config.toml
model = "masked image model"
dataset = "rendered roads seen from a driver's seat, with toy cars, trees and houses"
train_examples = 145000
image_size = 48
crop_scale_min = 0.8
horizontal_flip = false
color_jitter = 0.2
method = "mae"
mask_ratio = 0.6
loss = "mse"
encoder_arch = "vit"
encoder_norm = "layernorm"
encoder_norm_position = "pre"
encoder_activation = "gelu_tanh"
encoder_mlp_ratio = 6
encoder_head_dim = 32
encoder_fused_qkv = false
encoder_bias = "all"
encoder_qk_norm = false
encoder_layer_scale_init = 0.1
encoder_parallel_block = false
encoder_inner_norm = true
encoder_moe = "top_k"
encoder_num_experts = 16
encoder_moe_every = 2
encoder_expert_mlp_ratio = 0.5
encoder_experts_per_token = 1
encoder_shared_expert = false
encoder_patch_size = [6, 6]
encoder_layers = 6
encoder_width = 320
encoder_positions = "learned"
decoder_width = 192
norm_pix_loss = false
decoder_layers = 3
residual_init = "none"
optimizer = "muon"
muon_scale = "match_rms_adamw"
lr = 0.0041
momentum = 0.95
nesterov = false
orthogonalizer = "newton_schulz_5"
adamw_lr_other_params = 0.0023
steps = 7700
batch_size = 256
epochs = 13.6
lr_schedule = "wsd"
decay_fraction = 0.2
final_lr_fraction = 0.01
warmup_steps = 1540
weight_decay = 0.08
adamw_weight_decay_other_params = 0.05
Rows from block 3 of the encoder of a small masked image model, named by matrix and row number. Rows with one number within an expert belong to one neuron, the router's apart. Each number is 128 + 32 x the weight over its row's rms, rounded and kept within 0 to 255. All counts start at 0. Numbers have three digits each. After the name is the row's rms in percent of the matrix's.
Before each expert's rows are labels from the 100 images, of 14848, where the router gives the expert most weight on average: "top examples" is what is common among them; "lies over" is the class under the peak. Only what is clearly more common there than usual is listed. The data: rendered roads seen from a driver's seat, with toy cars, trees and houses. In brackets: how many of the 100.
# router: router (encoder.blocks.3.mlp.router.weight, 16x320, trained with AdamW), inputs 214-319
# up: expert up (encoder.blocks.3.mlp.up, 16x160x320), inputs 214-319
# down: expert down (encoder.blocks.3.mlp.down, 16x320x160, transposed), outputs 214-319

# expert 3
top examples: pine (77); bends left (66)
lies over: sky (87)
router.3 121:100136157155049138175173141121141140093104125113122125117114133096105112073122147148142131165137143148095151187123108114121171090129123173150111118114149117100177139117136114147105147146091029169129132118089135100062096066151176080120100160143140050136122118087104105140156186086113155086167106148100117099081178149133
up.0 101:079112094105138143158175066133110090170144149132127140087109154123081136153066150058144167158127112088166138161079138135149055138169117145159112092175163106153168137161169105144155156126125108118102114165133086124091155108101114051119099135137105108087133218088138095154098174131107130089149061115132108108079147113093
down.0 093:122180182098171144169146138121147176071171115196128147148136141156139093166107115123145181153114128110175147102167059119078156118125134152130159063092122121200125093082144157120111130105147081127108149085163121087108164155111068121121115085173104184141206118159135155158144118092096120092173138087121141129142118113120
up.1 097:176089140126103155164147150124172064108147127105123165131078110103105102109132101152059084181135134100084139103091122132149148153180160151163105118138115120139084171112118083098084113149123152122111159170101119110148125131141110130142093141105126110174069155122088084109128109128197180123057140164207094072100117160179
down.1 100:113164033129110107142149146141203100112106096115137137129186155134154132124123124149137136138122181184128115136135107142178143098141135158116174159170149160079138169144072139108171148177100114140069142113037162179076158121128086098091114126159104151089073078104210148151153170088064096139137107120100141134178141146069
up.2 106:149167146130089173087114098157103124200112118158094102101148171176144145213072104146090090107121054065124100063140094113180172209106116092089090142164116145162146173100094103126117153080195112128069130131102125112154122082154133089136080191144115135122146124099112101155092129097126142144142115100094126121089213113127
down.2 103:130142150124160225107154130091097138165083156170133168145168130152149174144136073128102076102118105110146178184114173140137174171086046140124115053125121148130137142128167124220151102062135156151076118111174082155126187125182086137112154128167157063141159086094118119154089177151083144118086075137069133124111127147094
up.3 112:103138118084131099132121145100154153114115134088091097147114103119083152127076103105140113104142111085184150161147175127109143090142123074123080147157078167137084141085082136090135121148166152124082144160091112169169116126181137146133107133059087111125046079143103160070143172141107139067108081105159115101148120104196
down.3 106:134106139083135122199113121095175176177073160160111122085111153197128142150071070094040111086137117118128130162154201124165135176142135121114145117096106141126168097117152129107098112114155137185108141146179196134164113124180115113106136131098111152168195089119133160170115169109166118076163111115130131100086145058170
up.4 098:113105143138109134147185106158135135130122129117176132132172116136111130109156149090106140135144115127088121178124115141153149118107186183095135100139137121101090087139146138175110146109109108096158111157145091160146102133130118106099121100048084159142075125137134151136059127115154081153114128136086162110095148134096
down.4 093:129102143120123173158194148137111126076167123100161106118066140153155131083177151133140152087098148145131158148126149158103099113078154117142108144150133163153130068093131213114177121102145074150036120105153116154134098130167160144107112157141108163052158158124135103183147132189167114091095116130159184200106137111108
up.5 096:148177119130149130095090095126180107167142138118118083148114144150131136122114123168085094145124178091116122164175156120148114146184052090088080163154138151156149127133117155115127192112142116203111123198071154190116059099104122192183132179083133176151127123151158119148136101126131153123106198142163102089101058133146
down.5 096:105087115189128119186155158141093042146151113136153195160102091101137160113109150117107098125094161089110154132145148131172121151163098093075131123107082120163122146114160122082064121192089095161130122054121125140198138131104082065123103157120138093135130103140169151083185125095126110118113165130154110139167089137141
up.6 103:162098143120129158157034113058164199132128149072164145124149107094108104175113137172156089160116110007093122060131078091121121236142185151139063174155120115114091142197088150050109081155156130113159098091093162139115094146163102150144157085151093149119124100160159116127078122096124124102134126156117039145164054147143
down.6 090:090196096133078037140112124183200094148094146178179119131144162083166154127095087073125129130142101132156120136132097129134087088117149105152147104100112102091128199127116160115076140103116162087171116159109183131128097153187091145114149182092140136129153133135148159142108174142098142127086101105159134158180165170102
up.7 097:166109096117137157106142180129106136121126155090134127089097201152176148150126133153148107097146128134201084098095122127175153127127114140115104166075117099181051163185076181153133170135167144133139106160104188088093097094157124192086129102155129136133108162145160116126073126109100104155086159115164155135111154119086
down.7 097:138127120120089110179157132161094127197177140117144107152127116107048067130108141118100173144106129120126131120120143149167104088173076127129137117155112127084173120129108173152099131157150144145169136123112145157085159136128135129157144135168149127135194145080087122159151088165135132099163146129135125143058110141163
up.8 092:177110170104095120137059143134143066165142124098117146107102198106143119201159081143112119169131148116143131084146140127088093167151132108115059106062158178133128128192186120133109087101110103071184122098122098160171124190110096050137174150063091096139098101077134124137154096158132095186101134132181107110134117150144
down.8 091:076097140156182178136157164103125116114150101201078195068140133119057098052081120119129134131125170134123127204119142133144134049132109128099056071112119111131127093103120101164086142118090063126144181145132143128151092150199148137181134086122092092115143096169095162091086096101076181141103135129192130126113122131103
up.9 098:125071123107148111141149138135120178127168170122109166169161191133148133156109113115075097090107120187137124153053181123091151171128072128094099135136093124156119127093174178144102111107117148119131131142109131082132166112133099212125088194136140100155127219105110123104171165092198169115114152129151132123149091092139
down.9 093:177114087134129156092057127152115225117111104163097134068098128144143145162118128120092152127157139094118190129104111143169120066072143099135135112159082167135080136094168102133123163177129116156129166121037160142126138107128100132150145112119148105118114125086088115141168145139014144121131135159097147184135090139151
up.10 103:152112126100134094126163096088171144147087118128089117117161141171154157066182167111124103113137110132120152149161141135069085141046098125132091145081128159130128071142125074156194116070188160194123151124162115139167105068108173143094135095094179132157160119136124124096100116093094114150150122142125130104149144126076
down.10 103:153168149206138154133030117111140172105137184117086125107111099155134170167102145113108170104147094067122158149162146137156095133059114098148133080112086111134122134131171048142100061097123120133130117125128110192163136144130109118135159110160127108112121103142199090109082135128059107084088139110132096059185156068099
up.11 099:139095167099120133163184127176131140179133132138066107104114149117059097065158124193106118154115132181107133081146129161103131112166110149068131130098160166205129151152146106149111063059139073098135125057148109162099133132128140197165172102096123120135103132157055182114171128108127156093149140140159131143141126136132
down.11 096:159092130149108085143058147118111193093160119115125107118190116128116097101105144092151094151119157137110107127084123118116147187160133095162074150081145088116117125152146162092129168085113126123089142179142122156170128085111152071143176130126159120177067165190134098145142134162136128078050192115095137140146144160085
up.12 103:123124178147108140134111112163158153164150063185106130168107145140151108182126093156135128138164147091147102112158119062126193116135119101139222162099161139135118162160160117149147215081065189108098097191122161104079154106106082107150155063153154115136131125131140104092111140105162195207158088110104049099133075102101
down.12 115:118121152128120174180171083140078151101128113070076109171132105150114167136139112132154117136130122187165185145133163101090150149127125096122195157156179149143109097137109140120144127161106137181118079179093077106143136122176171161146124062154153102143124123135212171119127135110071116154145083155106101116118137102152
up.13 094:137140116174151138127125144106144159083150093104125081198172127103179158099091140156160167077124112148082130158130136084158137113103141158152196128191109159137157125094192142097100155132147127113110138143157156115123133122068105127152103145125084138097154139123187201169068103138185114132186154120127171147103149173113
down.13 086:158137172165152121126177095108167133076164068158079201110134123184126159192153177075187157109119148150122201130157100125131117140141097113082108141112079107107111164091184087122145113127090155123127156148169138138145116142133178086138122106239139103097156128183074096128153172150111155056132096149128150148104165111202

# expert 15
top examples: snowy verge (92); dusk (70); line: no line (50); vehicles: zero (44)
lies over: verge (75)
router.15 079:126163167088175146070102147087153164153120148116109130186105079097164130154169087177131117098161154155097125090097117144154164095114143095126072089173127128096078084109110129124105097112125078120071152104129069127104192179119090144106119088069139103153148141124096125096154131183138133171053135164121068163135112157114
up.0 103:070114106103134093073114144192085120109082173086152138083154097065135118109131155066030178139123085047126123134131160126109128134100137114137092143074151153130153164139133099131175121161155076151113126120042163111132230163168095087125098101154101123120125119145044111103133100115181101149106103083100158146078105125183
down.0 100:076162132176217121132124126158143086113140104119054083160195106116135102125139124138084211182154114171133123095123119122102156132142112121156122194111107196128158136110127114180116119068114119139149144121118164174091139129147121117144169141107157158156203133135113148128115104112179155136174174093120115127133130127109
up.1 103:173135104103146189146048152167142155112141121149118129109143098171133157160187125111105096090157087115133077064171121082083189122086112147125134133130130115161117093149134197144183167133121147121128110118137155137150149147116164098139123043118123100089143152118215148174117091136071117149090195170145154138084104139154
down.1 097:146088185161109157117097102122132237167134090123103169148114138124126084103098126129157088143139128144098055179112138124171143182085152129137090162118110152158157135173052133077124106174132167160118147152150130118082153146142138126154159125164136085130080124176124114150045151189138176125149121125091100020114116149143
up.2 091:169140127119201158026093167100144182107141139150145057163121138116132125055111126123117116109120108130177169144171143112159096165099148107130158168130127099099156067164063114071128104134114199069137111138130116130139161171170105062110114098084109132082098142088053128132109107144086111134154145144116179114108110132121
down.2 097:114146110130174152091122102117101197164157081165165132069108166172049094142163128163091177145095155163148150152143093148099127123108142161119111144094072112115150101205114118195120147069149089140119105081115144111134133121128191085126101085102144087058217149172110150125132115120132114115087143111102063094160154156112
up.3 099:135117138139141099065152165178142117086140171138087080137112185145100130116151089090169130131105100102145132081046155126101082142142111139077105133130112063080080119179115148186118119107149119108102156159129176110124168137168188234127101123069113117199125121137143116103071070167192091146072119148125131144122084182158
down.3 108:141149124157144130111132133147088133124141113205143116124091120166120173164167152074151128118112107077106122138130061125135125162159116100101133150143167063216130200115109152145103101111194159127144125094101077159103152124145163203104131135145124208176123136136175057158042171134129129141105133085143164176119094134138
up.4 107:111105151163088173180173165156118138168158140152129112123143102154101121178084190139145168093109130106175119105131137161108153086175143119097167108156184146162174141121077096166165135159096078119088153111167148114117151134127158177109065108154123177114176099115057113163148122133106084106144196123119181099082129177177
down.4 107:137137087140097149112084112109198084164139082201124119191110093112136099144110161094100161117125122162114104065128145129107131047154125188123097172072177143127143149097161081062148103138166167139105116147129127133143182124113131101059163144151132133124153146103121102174161085179178108153111081142080095123102170101114
up.5 109:098159178117128130143211161164130130204098118125184103138074119139096155177072084121136146131139114100111147146165118144135193071132145115131137097111200136163160164105112152099141133155155128118173138155153064173153088089163148131136106085189101100172153095125083110084104117141198127079150158146104123109095144132099
down.5 110:095082181126076161167126139151099117147173115139091130142082078151179063107139150156168134137118179164135103142111171118072122132115189135127132130079130101148178229105166123249094134137142095130066142106117122085099174119121152093132141112097111127175194144141124075143071079099082143163169118140204110164168155100141
up.6 104:142145134146152070173167110146187066115137103097169123091119101141140211095094140115139079076133103130096115064080121113192124126105154135172115105162094119119230122147100095117181119104151134209087139154054123123174118131151136090088138134096179151133064140109150154154095159113117116140167149130083132137087178160124
down.6 106:118161154059129143135088125085177214089126133153152085088167125165115138111106110122095104139130109148145168169126115131129115140110100127136156126053122111138016087094116139075164127129128159101112108065136153119152147109147090085089184162157125097078106137122187185125111103076103108136097112167113114141214128139123
up.7 093:169116146183119192075134116201127110193173091109130122170078155108162131128199110104075112089122091051134144102106140153126190127168150176117143155112108127159105129088098142185124107124136148133146112132131177098127155157102113137132105147118158141130149088113071174086140128121152112097148060126184092115089116111135
down.7 096:155117101134122130127117133151147123174060128070139131169147160182114108168113097112160144133093171103118104141112136123154102120191099144125168154127162120111145134132194127100057143039131098172149090125111105092141100105165133117148133120062148121159190100084139127107073133140119128108127161185140140114151060160145
up.8 096:145119078195108151145113117123200094148177152121148083086117099122112107122214132093097182148120115111147183110128159146084157165118153229142137190057114121116140146104083137158109135111173146123084132156094166156134157146114113130116088120081117093113129097154084154106137084084127161105150077089089171090166202102111
down.8 104:105172071170163154093164121100129102168149148123083130100059108146141125120113084103137127189126188179124151124149084133151113144110162149101120128107105116125120203118145100113172093125110148150133143150109154089114136136099123138134164118096119066151170110099085116089119083063112157119093172091097192121152081162042
up.9 094:192133101133104120158116120095132052161092140123080102139099157117103165113103141136187079092167154114144136091145142113110094167150142171111156178172212122063192066152153101137101135142165195120139107115037113164168139124120152146131094179125125171162067145077068108115044169162163116061130111117143121149103083095121
down.9 100:156131134067104176117058162175072104137082114139177078172168130090156114121088086170150119164123099094139090136133085123135121085086123117118127096118124117166160164130176148144086139187119138191149148146189138161147093128129128092120154142152142089122132105108133128151067107129197108127168146182133116135161102128142
up.10 089:132088127094069124112098065116159161146126140126175135135103173199134109151104100128159159090108107149122132178116172117139135151119163114177082067142121153126125089187110080097150123174125088093118115178173140168136120131157119133098102152138168106122090070189102128162124169118223104118099099106184182087097156150115
down.10 096:169111145204094164136104127119103166179150139157165146157086119094168115112169169137179082149134072097101066114136095118103146072111119115146130157122129084149172118133051169133093128111165186096090107103111172121071111126153189159180172098132121107207139096106144127182125103145141135139073128169116118176153083155125
up.11 095:125132135105119128159117081126136156097175167126173128101111104170052149156084174153089157120124138110093132127112207137090117097116122157116113097145146112109129136135130180125103186108142180131165166104133130117091128097132145155099085116121097175144122121144141075139105137111169125118096133162095160128121145088107
down.11 106:112124162204145114196106139119145092131115147168129145049134145147144153156181110151092106167134199099100110101088117131104130151102089079122079133109179133090151158171146137126055127127077108108189102120124134103139089113068163204124090147055149138116080146164128086121158134064149157113085146083128124129178124160141
up.12 101:107081119125086123127165146119135216116176130188215149105113113181139111173124125164119080117116190120144142192105110140164086133161134146160113093114133077131106136153153152130099115108068095138108199172179075050107176130132130122099077124106119127160094172106085122149101106165140149149167214144096154156097116136140
down.12 099:193120162097127204105131108129116190133120055124114132134139175108085106075127164101151187080123124089153139128130143118155160113138136101092157040128092113130153103091060198107086145108104119168160112132135121122125133124103143123111159086092129174085133127099188076182171146156204078172175052159144147099169154125161
up.13 105:133106139081133148113122131119095168141152150061112178092052137142163133043168117131094165099110107102138141138146129132201156088194136120153143138136158123140100122151100172148102160139106157135161118117116127110136143125099153114136136112119141138135139123099130121102139109080156107061062187102119083132129046120124
down.13 105:152130127145151168102115111124122162132180111202134134132136144152067138164124119135135086143162109107124056187135135128174097137141127144112079156154159073124151118154084082109075120143158145125113116173103151079122098122111205203127079127160144122117136120112131103110149115172132173080087097107062144138132121149082

# expert 4
top examples: vehicles: zero (48)
lies over: road (88)
router.4 094:076103099108185170086128152168123194162081141120186101082129108113120100131159104136146134118139158135102129214129132155169107152111179133087167101126142150125195117145136105174118107133099104099134152155130099151095189174147120169128191120098104178085118133149150148108135147098164134117093110119153163087116153150114
up.0 089:141135119124151084149128142145147088123125119110144136119156163171131148109158097156179079084103175158133125112148119138142150090160126116112167104161106123140091134137099142157131178122138081113082124176149129139137117158122113133132116097067110068128072092181188127145099138072083132168144172100136164149145099146095
down.0 103:123092065148144103135114127140127153118134124100097138183136114119092128119162130144166128082140126103128166083143142140201088146077126168112084148119099059157099139174109137073091116159120184107122115165106143090113102157138104125124094147146116156119132169075087111136154187075122173110140074135147138158113126107126
up.1 099:167170094086109142166097125105145111127160120152193115169123135221126165100109129129083095151120132099154173130129124170144130145128126207124127141168139139168154138110175206106160061141152090148154126100165197155082135072091088119113118126079102145110058127165134123100123083093126110147130119108106112168115160112145
down.1 106:118085148176152139192156097135107155178123176114147104115137144115158131135175100158178131193155147058175149038135139109192113140156156105091112166163134090141133131131187140076142108190068055125095107114166054172142137149130095081117121128105150118088145135127165124097154173088128087137141118175123133136157118157098
up.2 128:100095132103147128105117125122110154143086096108116085151090194167158197164099068156113118143142134218105157071085148085128132132152153134163119112123135158156132129135109104144091123112115085130098075082165125175149096091097156112076131073189170163103140136101118137102114078140142117114124175102164144150141054085089
down.2 134:154097129162157118165136140231121061093138083048170126198113185106080048099115134152095117135089091121131144088051198150180124097089107110161157065111095134102153192124132114187141165097152070158151129103125168126122099110133143131072123153172173170090100112089132123071152100109086073121159146133141069123108127147135
up.3 098:125174143177110205135152133120144121131093093127153159111126138169118139194123142084098117140131197173115109125144136137070135078189118116137140162138129134127104066142189225077134151153125118125123135156113130087145149153127137121108088117105128126073124140107107110108125105184076152120148097177119115147140157120098
down.3 099:144096121129103105086142104161136145171169137159143170085160108120094129122108150122146140137151140130139137113116146132170123139166135148114140173091121128177115120112190196119115124073157160115071172163131089113123096143140151115144153131079097117176190147206112095144116186109147152171081128063105102073148166122123
up.4 102:120082133108100104115122114165082122088133079210103133099129193158147171105181089128068044131094118104145108164131153177157133153190162144092150176071136099122104116190067170103147104118137096142132172075070113144137113146168090104129099193104119092081152195151140133121078167174035151134053166149143128170136160148059
down.4 095:108109117143149172082153128125169118095212141117111130150103110153028071186105118115194159128135191151133097135152075128123088156144143127125110148082157181087155107123137130106109105131116128105172134171182169115128145137133073148137075168145111071156178098145131127129144137092114133087113119155152120120103088133165
up.5 104:123081106141160139091082126147075141145128157124124121137139156133138067156172129116091091098138153141058161153139169107110149074192165146123088134122167134161092109149063137097110070183059121125124159124125127105145165054095140132166074147119135100105165143159139062142154125128144112113132163141177086112126168137156
down.5 099:159129184114076070115166151117167159144175121132163134111092112149123113157105097124114113117127185139130148095111170124090118111160175133118153161177075186103113162130117111091220076096113114098174147162146156180137104110151163094141125062066117131115117116066105151109089128082115172177108121133126165205131079149064
up.6 098:113147119129157102146137107119121177155124103074171107140133210095052097114101147129072202160113135162146176159159107181116136034141100135150119188116131122137181169098079145088055157112127126139175116148124097090090081165089135142163137116163140136134161140057164101120190151135102140171144165135117146147074128144094
down.6 096:185104168148144156215141136093112115132140137049136153082117133132149068130084106129098081131161180094134131112101045138183110119169137094125117099175114171128145123129149173147125126133142176190145127114122109126118111142144138127073108149123120155138133121100111196109101121105142093090131129099178119116107112107098
up.7 094:108142124145166152161139108097097140137105105080147089102167078170175034110132113119136105110113144088103134088161165108161179149082130196151145126172129107138098156150109151119204144133081116169116184129145105091098114148179091064139133027173116137124131113166177129133068155076158138132131046224134129129142111114113
down.7 101:126195139148102095108099135103058156098102098196118127113142184138056110177113128121158000133100113111119137147114148126123127107105116155172145112165100113118112183178141154164112168128152123137085101126091097066126098143150081162136085191151140110117113101152169113114094113135096101146113136134095148089135173136200
up.8 105:163135098098150113105181120149134124173152092115209083202137073167108178124114170103115082108116109104082128090111128110131154175123073145131156114106110162118147111154133130173166100132193156102188119153135110120172211183137132137160152108147083081168081144073130173135091103116103076197123124163086109112135211155095
down.8 103:121063126146162101173090096142106119119165144086157147130086104155102099120134172133175128155113101135131164166099182133092140115092125111141149126101108113137101122103147155159106120125133046151082111088121113120127137094152131148140151147156135172049174138129117090121146108073142100139114095136116129144149111082170
up.9 100:138117111082118143099137114119148171091060116130143103129086174146172125148168146129110136165123103106137118087111093125122129144109068137134111075107140166093176070094147180145099089075148116095129145134146140131114134131075118115136108119121119064105133155169134112145105103150083103178138132106121095128119158169156
down.9 097:114167137119060127088165084124144119159150092067141138107098107090054084097137103102154135121126109139088102150135134127160136085158087104119171107190135157149068079173146085167191149088116030190150117123112080173038140155165146171199116120146136132166116114034094141187152143179146142072154140137058160103170110136168
up.10 101:110201099138175166151152091134129142167125130099190104180180136152146113134179159140090149062144127115204157121162116168110109146103104096128127117124133154182116093158150123078162134112073186134129105128136091108150128100058190147159183118073151094082166162151083135116121099131066078177157088149191143129105143155175
down.10 099:089052120208072077152090111188126095125180173184112159114135164111138060076068112096148113105140153108128107128088123148148169093100131149158123138079095142061114077183165134102136092120157134128121113129159130083097109147075108143140164079117152076110123081076100088148097167088170143116144116108078113114076128122153
up.11 095:057143160139154193113140161110146117110217150147176121115166116095136163163084107088112149096169192116102120128175163134136114133115086137103107184123201134126144121158163159122145104110097169166207080150112122159129123151163089144152135141130142150135124108090111127098131161108076155154134146080097121115045153106111
down.11 094:144130043107161103173150137175176110167128133140155063126103124146078126162128082149092123152131114133149107140141112127161134097136110133126142131101127130141164173132163181140063112135118155102113097116145150144148132145102176156113142136098169157182138135105136130110135131042114103106092178091113146135126134145171
up.12 105:098162120110149114119145126102138130143139156103139108145111164137126145080102167134157087139153112148132157153125117142120165186160117118163039098153130123150025172127101119170138185100136100140092095104155093115060070185115126132118119153126143152120161071145155104153130123077108121163127147156129137119086137125114
down.12 109:125158097107146168091119138116119121161187158143127106100125145148140158115132138134133098044154087131149140116138141132146116077104137128102137132121163151053080093028133147147187168132111128188155149092139152071129144148110066128092108159134138118151112143075145127149053152115077097143104109097143141114095149135146
up.13 101:155081144177165097098112120091135081144142115114150135093129084124114116059150172107121153139113158177182100100109143142133132064139105109160116147183163103083140180116082133147103110056169114176156101084064118088128118129087143150174107119120137179158128171121072146131124122155139117160048114129092074144081125101158
down.13 102:125119121161133148172142148085085114122186149125153165118163110187158106211152126151155156041107087108141131119115061124142154123088091087177129088209126108151199181115121167075133121114200121108122112058103171141113139089105132071151125175101112093136147128111164086130120129148098089140133177170060136083135108170103

# expert 0
top examples: snowy verge (76); line: no line (76); straight (60); vehicles: zero (34)
lies over: verge (48)
router.0 057:094170120119181102109091070076112145107093175092160087183087147153177101128166103119098117127106117146137095130096163159115127112113121118166133135161136098099080108150104089173097081149158158109118089083165101165093165173108089186117148120062135115169122177094135120131096114146154134148089126167099130181187139105093
up.0 103:139140114091106144137114114070168107075123090087078114164170135105090131097105100127162095205104090146110081090117163111142143191173103113121094171163179134146181144075138127174117140095192065128106139119118109145097142062122123119171105100169114103149114140153109128114125112174166118133098122150092114119145084126217
down.0 100:133120145130077147133124137136130101152119111162128149111163104162046175092119103120140138107111155055093131127123191143066142216126084182128120135133130116119148127164142125066120131123129166183139126102143099137103122086153117144169120119154137069105164196115126169153141142095094073124192115162187101138118050149110
up.1 103:086112162130164154126143180165175162073132151114174083166065142138199111136102080099096128081147066160194149098117104154060143140185099078111092171109167124199143159125091157174115137136119112124151104096107121131151140114130077208091131145132124132113164188115111138084067185142123112120140123089188143102105157107212
down.1 109:128194126064035144088084122098099134114150135094138156136121108108098201146117136097101111186153070107115104128105081126138083146204151147114133216147093095132103119118114138116093133107102113108108157162093141119096111125081134130130101163106112083175112131090135111138115127130174159134157158124144143171125125150079
up.2 095:174157129092085155156087099098102089147102121142126147129088126130147068091148095097117169068092145123185151177137114120213137064093072113140161157101137123147166105109119092139084158124107091112157124155132149137090143108147118214116135120161130126122126160088182157145094117192123175134182107172124133100155116117116
down.2 096:154100107121184116086164143115141147162103119095131117127145088116160034091108103166127128141145132155154175139110095127205149074062120130161152089119123123115100130141139099124185128093116183167145112163155150074135117145141178147137183118140142158111161117106087151121112084207153128114153169207150122081177134105105
up.3 101:122125127060125217137109123148160140096115118096074150149096110189081153093077151122128120156103133146131105093174086110154140163108126113122122127094119108104150109114181169129115146104196130121130120126118172108135165146118154127132111129114084179124145125125099060152181107023116125128081167119175140125157195165137
down.3 100:129130145118140100124088119087093061108137143141165147096129142084122149138168143100029135125114135172151163089121084113101149157085143139164141155103143145119177116156147093152141132146081136130111108090125078149092155120099106152111126115121131157080165099136159149139104130114191095117042163174067129079167069146189
up.4 096:126072176158142102086139117139137139089159139078101149144151125190061088103140085091055116129132159100119144149150178109127107131124145138136111140074126119119103075086123142167101120125094122145227176219114093132149186091122088062231167129164158115107100122145123075160106084149166126129133113114149162087104127141161
down.4 095:105083080151131154081116125096130148118151104088106109077116093078140208073127097176102126104132155074072186136172105109158130119157133152085146122169138170119159143109113189084131149127190159133128124149165124139147145155170069076148142114146119135146161112155122132185102077126128128112091116135124134184139121157117
up.5 102:134117047111088171150071109108137152152116137160074184133044184158069199123121078135126177141119143128156178079135121120120100175188138128138058144161117088083126128182175168169126082110164142148132175126129154101126130109168115135126103104165118152173147189106105103117163175107117116124092060155130120170123153170157
down.5 099:159053096126214138079062123167065091131134142196123135139157151125091145160164138099111116148102107110149128022114057124111143133178073102168114046122143117106117128136104129124199125109071082120149090163135156054094122143179132141118112133123128103110123109160121138094132134128172121157085147092141121169136119155086
up.6 105:131197162148103118145158131163137168206080140202118122107109094081145131172036177154138102145130099151098117152087085135082147124120097127125071156123123145169126153153116108128135157100157110111092109110123172108134113106104125147125148105153155185151117152111101131102118147155109078096096199113108180111095135086078
down.6 097:078169155134114086128182137115138127130139132180071176131059130132054067102083160107145158103146114096119146188176101126134148093092158101110094118162150126111131167095205085147027151157051139099107190144137144144149107127119189152106112133159108116108174091117138096123109103097120132107176059073161153120114098182181
up.7 097:123130145043130129074105165059169184153101106149139124078166098176094172095096131137103079121110139112135110206148165134166123082095149152114129085180130102151144095149107104122103119135160118163145131140151179077137160108149125112176178073169140148148148139099141115099170133150118152100125137108120092144156112085126
down.7 102:095127164112078106125158133132034140137131161157180142125116125131137130112133159138142159135132032135115143103136116125102108113146165153098113120049170150104116183098156125155052110142151085107141146109130090107169113154072156132146120101163101041202099083094101159160110105167176110114177151139145076081188119150109
up.8 098:097141087166126135194099155125114030107143110089164159143127091130028166120100171095143023124119105106114090126133071136063175122165099106171133141123116148132124126155133132107185155140170128068093106117132116175161128132144114117101176103144129121091133095140100113140116105114052138153080134158128102117138116154087
down.8 098:124134042143143121200160155101195154152103114110127151085116115127101092181157151151158187120127137126164149063119138121159142174103150146145141192139142149146069136139141129113136148083152093165098091095117158089139139090143098084084073154108129151150123101140158096136113133156130144121195090066157112138101121125124
up.9 102:098108129078100119150096151205101141096111101096188150138131124180038170096134176155131111104106142162086131103168129091192145117126136118099148138212118172243164160129190096088102161128161118177170141177130131094110084082135140069132150150096136194169100111087167092140135123114111091124184151161127120152107127132182
down.9 107:150147140140168111155109132162131145080108120111104128084091106203154149128076116115108117145102163091152031109149159126073163125128168070095115114139122128115110101121138135174179091193144173169141139096147155141111136165148091100154071161120131142144171132094157124193150126112206125093117129126161205122205078129116
up.10 110:146101130161184134164092163147051174142123099117129150097169141091096131122122108140059085132119083123157148069173213129098161119138129133134149144110078119101172133075166093119155134064179142172078172091194129138130129156107085118126125155150136155042155138127071140157115138153146114132159041099101166079125181082139
down.10 104:099166115122098149149138104106077155156127165164117116165104103129109180183188164100124160146108184116121085123147112132127131091112137183164109158183211124156126197144149151128071084103122069128114125112077120099189149125138057141104098183110126143166139150112104159136156128129152102121153198173203125157082099155108
up.11 101:110117099143185168055120118114109103156083087091131149079112091151082122081089146197151156128124137137109105126153160120151140121141173155077207123125132104102133120174115179206218099151117163138149128115140120115118142138119160102131142096148132143136169121114154118186073159091077140093110197108124158069097111105113
down.11 097:117123155083077084104120122153137123153130144109149135027097143147134111078156045075129186158105159080127105108147123150107162147092100093124105122050165093137138105133124172099146131149114088128073149145087107084172120132112110160139121095111137126157131100144166098097119101149188107084107153111112171117186151117164
up.12 097:111132107086168106192117095121162132118134157134158117143123098133094172118134148088164137129125062107111139147116128159136131167154086118140081178124135121125127085108062139102138121114063136117133167120090090125132138122090095080096138202140108114047116108103155114126172094150105157152096058099112091138120177120177
down.12 102:127144078123183106162092157146138161165133138099072123107171157170130097125142087128194112099160138163126109075144101131192095149101126133120110143097161139102175114080140151118111111111117214108179149167114115145131093107141189092126024093110118141099186125145150144146103153114111095118135133127163104128056110159086
up.13 096:116149132075175186116170148178062127081110102137134110132115191172134128128071163110106123180126170138107163151070119132147117159136106141121140175100134171151119140158156106132155135144132105108140144101107086124156121139165073135081136119081127107091074101115117140097114151050130160187090191171111150124104081094081
down.13 094:172136141091122148076098110126095130122138134211103110127175141100137162099130076162150141154114120114122144105155191132103098093116090092086129170145108067073180150129133128139106113116108163116165127065096056161147113125124098116181080107164139121146091116120168147143096130133108124111186122143080095154156107178245